config.yaml
arch: "gmlp"
model: "image classifier"
dataset: "drawn branching plants"
train_examples: 72500
image_size: 24
crop_scale_min: 1
horizontal_flip: false
targets: ["branching"]
num_classes: 2
norm: "layernorm"
mlp_ratio: 2
patch_size: [2, 2]
layers: 12
width: 512
label_smoothing: 0.1
loss: "cross_entropy"
residual_init: "zero_last"
optimizer: "soap"
beta2: 0.999
lr: 0.0015
beta1: 0.9
shampoo_beta: 0.95
eps: 1e-08
precondition_frequency: 10
max_precond_dim: 512
one_sided: false
adamw_lr_other_params: 0.0013
grad_clip: 5.0
steps: 8300
batch_size: 128
epochs: 14.7
lr_schedule: "wsd"
decay_fraction: 0.4
final_lr_fraction: 0.1
warmup_steps: 1660
weight_decay: 0.4
adamw_weight_decay_other_params: 0
Rows from block 4 of a small image classifier, named by matrix and row number. Rows with one number belong to one neuron. Each number is 500 + 25 x the weight over its row's rms, rounded and kept within 0 to 999. All counts start at 0. Numbers have three digits each. After the name is the row's rms in percent of the matrix's.
After each neuron's rows are labels from the 100 images, of 14976, where the neuron reaches its largest size: "strongest on" is what is common among them. Only what is clearly more common there than usual is listed. The data: drawn branching plants.
# u: gMLP up (value half) (model.blocks.4.mixer.u.weight, 512x512), inputs 128-255
# v: gMLP up (gate half) (model.blocks.4.mixer.v.weight, 512x512), inputs 128-255
# out: gMLP down (model.blocks.4.mixer.out.weight, 512x512, transposed), outputs 128-255

u.225 070:484493502476488502483495528525489536475487524515531487514484487515501494513539517481437502506490478513521475530502475529495523505494511467491502509518524511468507481464478493479521487477493496487491474513483509528464470470491475471498544510504484523493488479503541528489514526532499521479527501514521505531521525521517507515492509478483497469522509486456496469521501495431497511487522
v.225 087:488484509494487516480511465483468478517522524481476505464495498523488469503483498483512533461477514514526488519538503540502538490507481505439527508450475540507491526527497524508506535503535397464478541526473502530478516460506501500507529482515532508478511442502470525552490507544481491521462516500484475462488514465513467505490510529520557523505521503458508495485506484498492473484483
out.225 073:501470462505497474490496451459482493460460523502443448526492479516495478473485551512507512510481506472517495489546556507500540548494508471506524518469521528491522497497516498498485526488530484511521562501499474510524523484533511470505513492518509508528501497515481456482478506484485485496486547520541471461468511528528532464518491516476474528495423502493501499508504471566501476486481
strongest on: pink blossoms

u.132 107:509486492543506474540491510524529477536486468510472500471498515500491509462528515481511493525496478571448452544492496504463526489497519528490535505535504522489495456507518477536508504546498520450487472528528510519501477470557472516495483497525517503531481478531515517497501471480473485486479510518513486499520533520535542527499500506526473532468491503492505495470473510476510527482435
v.132 097:558505494496525468544507531477507487471496485518499492507470504508492555527509493439508457517515483461531510533526459533461525514494530504503501511486450544539462505520545514510479527473537537488500494528504484495496479525494516510518474497502490510499492515501507518498534474503508478506567524532467507546505494467510535476466492497490464454492504451478515510501501475476496522497495
out.132 099:514498501461474529502473511533462520474479474543511431514470505475487483510462471488500509521510482480503495517486481515474487539524469444478526478473515471520508561518528543481513493497481506526505475474482510492499512473496453527490476478490504502490481496450459493491514538483471497512527486552439458458483487530461520501517532498462557468499512472503481491504498501508514437537482
strongest on: white flowers; night

u.219 105:475474528476497500511490465485526482473524505531486507535488517479493489514484474481489520498511445495510507507531489487523437529503538482536474520504526528522545472479534523504526481515516486528537482496457545487526483534493527468496475554549498525500519479473442534463498474475467469531471533469534476530499453482509516492518482521459492533486453498540530523513481490511484494520499
v.219 104:516504523536535502503525565497485535505528505485474445456486475487477543484496500497459506463495521488540547523487489526548504462521512527506508549508408501495523492480476471497485491507491561536542460512532487481498500547505510489495454512511482484538496508493476527511508499514505476465503536508503516515484492488512451473485531488497486505472468430536508470507542497497507469513522
out.219 099:466502559565513520523490458506485536524489514495492473480491480500515490517514491527444510496491484462511489536549501500477473498480492515489490531486546467522419458445539533492534500478502519510510505521466484507519491508494520494518484497515511475486526494522505484470476491470498487480525499494479453488496481452500509491469482444518464514544517538489541542468483514495499478526514
strongest on: white flowers

u.300 091:559473475457507465509511511470522469528518493463518463488531543504492468535512485535494549557522485506524492500515508495518514511474470502462464504488544495476475514497496503477521499502455475523495523509496460519471523520465518496506520456515522493506504503512516521541490505504485496512498475505544479515485483492476465499490485529483494442535533516507474456479475496541481501528529
v.300 104:464495501540517470516486502529475502538521481499483493571523500467488506515552505524530481489478491486502550532537528487508461449478547519488503495485523505548511518537445506510534463504457464502483548466505550482527511485527523475488497466534528479543512502460465492505477476516487497481460457530505528543500478497529502520516499497483490525530506473533565524510493496503482525511467
out.300 092:481514518495472497478488479508508541504517491490491459520493504499528507488481551465485448477478515470476513507468515534506501529467507505504518481499525490523482480536504502534539549462510487511525522504504513481509470522492501526508487483498438486503498490448511510468496501513559497518510488527491511538480477499496521510569484515505496503494492469492497493462466462497493467529469
strongest on: pink blossoms; two-way forks

u.291 088:542496527534529529504512500477495485495436526484503498484503512468477510503512524543473489505535457510488476509488462497560557516460478471489525458494519517522552535474489543535509513510442544494499500521442502494489500527458542548487508491462494538503517461465466517441508511517477481481527525447471507486473517472498461524485469541537497507467481507521516501503466468459495471488559
v.291 088:452514503505534503487544442507554519457502506515499506471489514508484477503496471545462506470517474505493505533475491490471517463499474511509485514509547535542519480551516485519497526553551500487497501449502483510500551556478482469463537480499487499489513407482485486518463500500573526526534429543505512518514500549517471500534494499528544492498487521425510520537461517495512496517526
out.291 083:489467516475539497483457520451515496463517451466512502464513479484552505492536547467491508492480491475446503554456497511501513511521536510497490505506495461498499482480490503518495467511506532501486495451450539499470507476508469476494468524525505513547483482505500519598502447512506486506483449507501503505542503507515493468469525492487538496483514494493521530512518537510487536491498
strongest on: pink blossoms

u.108 075:461539527461449487492526504483508465500509488480461473503526495528501508505502501511515536452513517511478544526493544499469518512481448506508531458481491471509454485520529515536454487519500496542508478480482512485537494487468550503492511502516540494504503524501473468511510509481525498490535502531426483491477479493481462511492471503489468506505498450516481505482507465575532543484470
v.108 067:468509538489441482513462490471528533470501490492485548523499500510489480492506518480489494486527523461458476535480467483502468488529496558522510467488489490500491470480464465494502522480492442508509526496523465539472520478525501468503511464490500526526499516521496486487507525536475524499514478461453541480483492505510477509558489515488533471515509490463538505496493466524497482534489
out.108 077:520469485482483518496482507505520461586482500535454483486526534451479503481478503516454518497519496474538509457535487504543463503523506477472497540494545496501460500518449508506506492509531483523500508550487528492492483501465512493484465475523479497502512484491472462465467505467491473518502511491506526479510507456503465552454513500479530519488527513437510520481499504528525476538465
strongest on: red berries

u.455 074:479531530519461473521461476522463528461470447469513483503496445510502488484511472489532472480535472492540510522491496519432508494465502466528474525509534529476497486482473494515483565519531512479496519517501495524456495521500484477502510454499490499521458494516511513476522532552485471491553468544503496450490537482510489533510537463437493526524500449510506480501504520533510487483516
v.455 072:512490508516502485505502463487511501518518524489511541537518471510522498526536495532497525482518529535441482545499492542471474505481517530496467507467568492500501443526468517500486507476506475542466491482492497497513503478458544488489507449522479550535473524528492517463517504489523507480481476517521516533482555554475496488502479544505512482476531483548493481489452528463534511479553
out.455 076:471511453515494511492504481511513494495486503513508502488542523495554488510487500486482496527464499514482529510483460483505528535499520519472495493537494519518511487531509508499476458513532476532506493480471541497530528482494516518468489505544459497524532501499515473497493507485515534517449521468505507480485514501522482435478520512502490515440487528462499491462485537490523471504525
strongest on: two-way forks; white flowers

u.202 061:488511448496531509509501473542527531533522477517504513508536520494544501486500496504530488480481479520479518516490477497503475498533509461437506429498502493521514501557472443461544450508544462467544510513486510531493504490518494521470519529496513528458502459503500469500466445484536512445532472493496468499511456500483528511506476491495484526475491536482528463472470491533513485463485
v.202 094:509478466492520465497467488494481508490524469527480482537489533535463518532520522523500502500528472484490493496481496487497488493505497556507518544487491520480496523525511516508525490504515478511472485526497515515494518496529504527450515502510532432543476539494466469538538495544495491527465517452503524516481469515479496466546496468482504498508538494538496495486515475471493473490522
out.202 077:509509500522474508464525534522519486521514504525500502481495513505509509522516556532510486501513493527455530506462532494484511513518469535523526460490496486516492517496494523526499521522472495467498523528466495521517520504496499518508513471459527521501483473488572492517467535516509496499560492449514466496510524560511480502520508453488500526523486485531489490462430492515484504500513
strongest on: white flowers

u.504 117:489504516514530541490526510458554491546486480519453517478487472503536498487491523487477499473524498530518468532458462476530507473482485471470538448491511519497541507528478548506476548468559479547461474473527489529545492465478507513463507500489501479540542489466472459469499488477534494522538463490524499521495508505509480526485445498478470496512470544486487486441489483475521479481476
v.504 136:465487521523496549499502504499547490464500520480518509488444492538495491509461504490467480540518510511506484470454510499448511526493558534514525466468496490492545494487491502489471488487454506485506486507485504522522482482479496501447500482486510494425519513485532506486495488483511480497501507493511455510507510499491531523495499492495531560515521488492533512491487468547495509482499
out.504 127:486467462559485489446541521451491498486502477486504506468502492499500467503494473510461527486459489526464516495458458503501459500523495489515482538467545477439483523506513476528503529487491521466533528528485498488478491465523492490510522461485526526492506484466495519529497511519504469453497503548495488478457538507543463476521517506528506539477510486440501477536511450532485471499481
strongest on: pink blossoms; night

u.351 115:526479500505520551523445429543459490482504489520525531519494497529472511499507530504508511458478544456488482483494482542491440535472495462478521496543521528483532525518516530466535533495490468504545480499514507512482509463468523497499462486531539496528529519471519479535470508472518521482497535486462450539504467485476492554522461533461450505516504530519517512482469442487495475546489
v.351 100:487480481499565493520486477499504532502532493505500413492478479500522483496516489501538448502489507465491445487513508500484516500499522541494473499470466513487515485461465495497502502521493519492497529464493514483497487511515499551521503470496500515537482500507506490503491498489514500519476511484529485538496474477457496518452527482481438504526512523531510486498457481541471526482497
out.351 119:488503511464532522516475567458522556530498456499473472470554524521535502564505509513553539457488524543498520482512498501495485532518517561496486491506484491515476507499507442541484469558521460495517505501499554550499489475488468511500501484493435517500517504513524497458532487493496467468485466468555522523481503442529519514452510509516505524509486479481480536513519506470493526523502
strongest on: white flowers; two-way forks

u.342 066:486496509478502545489485489468512483506530521474476452494533483445555499433503530542463481496492489546508554507493504531524478498512478492475547491564501539555520507483507514489479526497495495480517527515494541497493500488549510537491450501492532488503536479515479481508506515503516454480498507542507541493496520570484484509487536514523479503507517493506490515504497477476480515512504
v.342 115:505459482499486525551527524499492499488497513508508506498491503515479502506459517507495431514458468494553496524541458535455471517497567464493508486507514513545493514506537503494483468445537534511533462493519478508505478502494467441512446482509441488501527489537514484510518467510514510494475507486520532481491443486547499471509522493519509491512471520485444496542530570516498500475471
out.342 078:512489505489500468524512484492539509496532527464529511477425489511486553461515492437535520498535478509508496496504503493511554498567483503503526497505474512496501545527520472520507521488490491513417479551511473462527497537500506460547494515494481510484511525533524526500489507493474516480555490567485520490516504477502529503490547505525498480460492500501484504520519447489509497476522
strongest on: pink blossoms; night

u.241 087:515503491463469493490495450476517522472502522448521521490495527506482509501518495517498493555459451532495466510522501514481528504439517510500481472455510527499435464492500494518490542491460502511452480477476511495505500486513499488528495528465503487443484470509534484490491508479538554510545459485430533499537518510493497450498485489543536507506507483445493542502508510517504515512501
v.241 113:496472559481465490528519535450483495512535517522462488533513506494486485521515491504455451548523487478505467509516474482487520500521550491491517519469465497515537508522521504449469533505525505536507516512488517519512491511494496477514503460464443546498517510510520547519531480492501500469466496455490514469507531474510532491486498493520484510523509502480482491489489522526484442500520
out.241 092:497480516518506502503518492485501492502487476526472496532498489532465482464466480471501533489483570501504457541540495514516515488522497475529541496523506472540498524453534516485520542544470510510478447451547455480519494465476538521469521500475519486507509511497469495497483459508492485432501503514530486532502520455486486468495478510466481520517521457500490544506552557460509481501532
strongest on: pink blossoms

u.201 147:493507527503473542490519477490511471457508531523501467478556500468492470485496480477587477521525497484493494501451512486498490491492528456521473539488466550524515508496516509513504462522474531502434505520502479492451519530517501491494484529496554498457496506516491477527512501504509474511506518460488485517544490505513488460503504480450482441530482514521467462527553480521505552482501
v.201 142:532534494511516525486498521515486525518468527541533498484553538477475538471480540483503505531488500542532480504453433518532495509501478497529519521488524455491512507489509526460445467484502466479507526475503529469485474510482489489527514538474507496494529488510516520497476536490519538517520490502501524508549531516517489502527497506494495522499543490533474478490530559479512525519467
out.201 145:503499484513492510478482542506508530498549474475454499469538500468503529503497507488496497506536490551566508492501518489509480531482519525505495517497512467519474507499467529525442497504457497503467475508494516450510553511524527532495503526486433513511484485533504503496520513514471514524526574506531507451488480508496515457523497502486452463501493483520496492447502476496518489454514
strongest on: two-way forks; wide

u.58 067:512454504494517513541538507519513500531534472482486481465518513480502528474514527505480493516524467502479492489571515492486493475523506517493478461516513511516445538533478496531523495487510522516491475474497471521495468451463501478515477506546497499505487498473519532484505466511495496562519503507474445498498514506505487521505527568472501513438508507528472516531505512492521509506509
v.58 063:488501501509532520501469519500494523492508489514497461538486510553464546459499536533498502472484485472528501469512502494490521506510561500507510548482497529480502458525458496511442493491465468475515512499513525514494474480503513541518518509511504456474496514440511508490467471506506495499464497496515512533509532497517509520488489524526513501536507470510480505518490527443503484492486
out.58 068:555474528486487512475523505554534503486484519486472533500459488524501424521501482498483485522512486521478499464501464502500460499466497431516495493520448493506470494516508537462471528534484516508478537512529499481494516514517483456474492525489468517478505515512485518497461517495489497522496468482527476522467531479506513503480512475486481485497486490505497461491464547500518508449499
strongest on: two-way forks; autumn leaves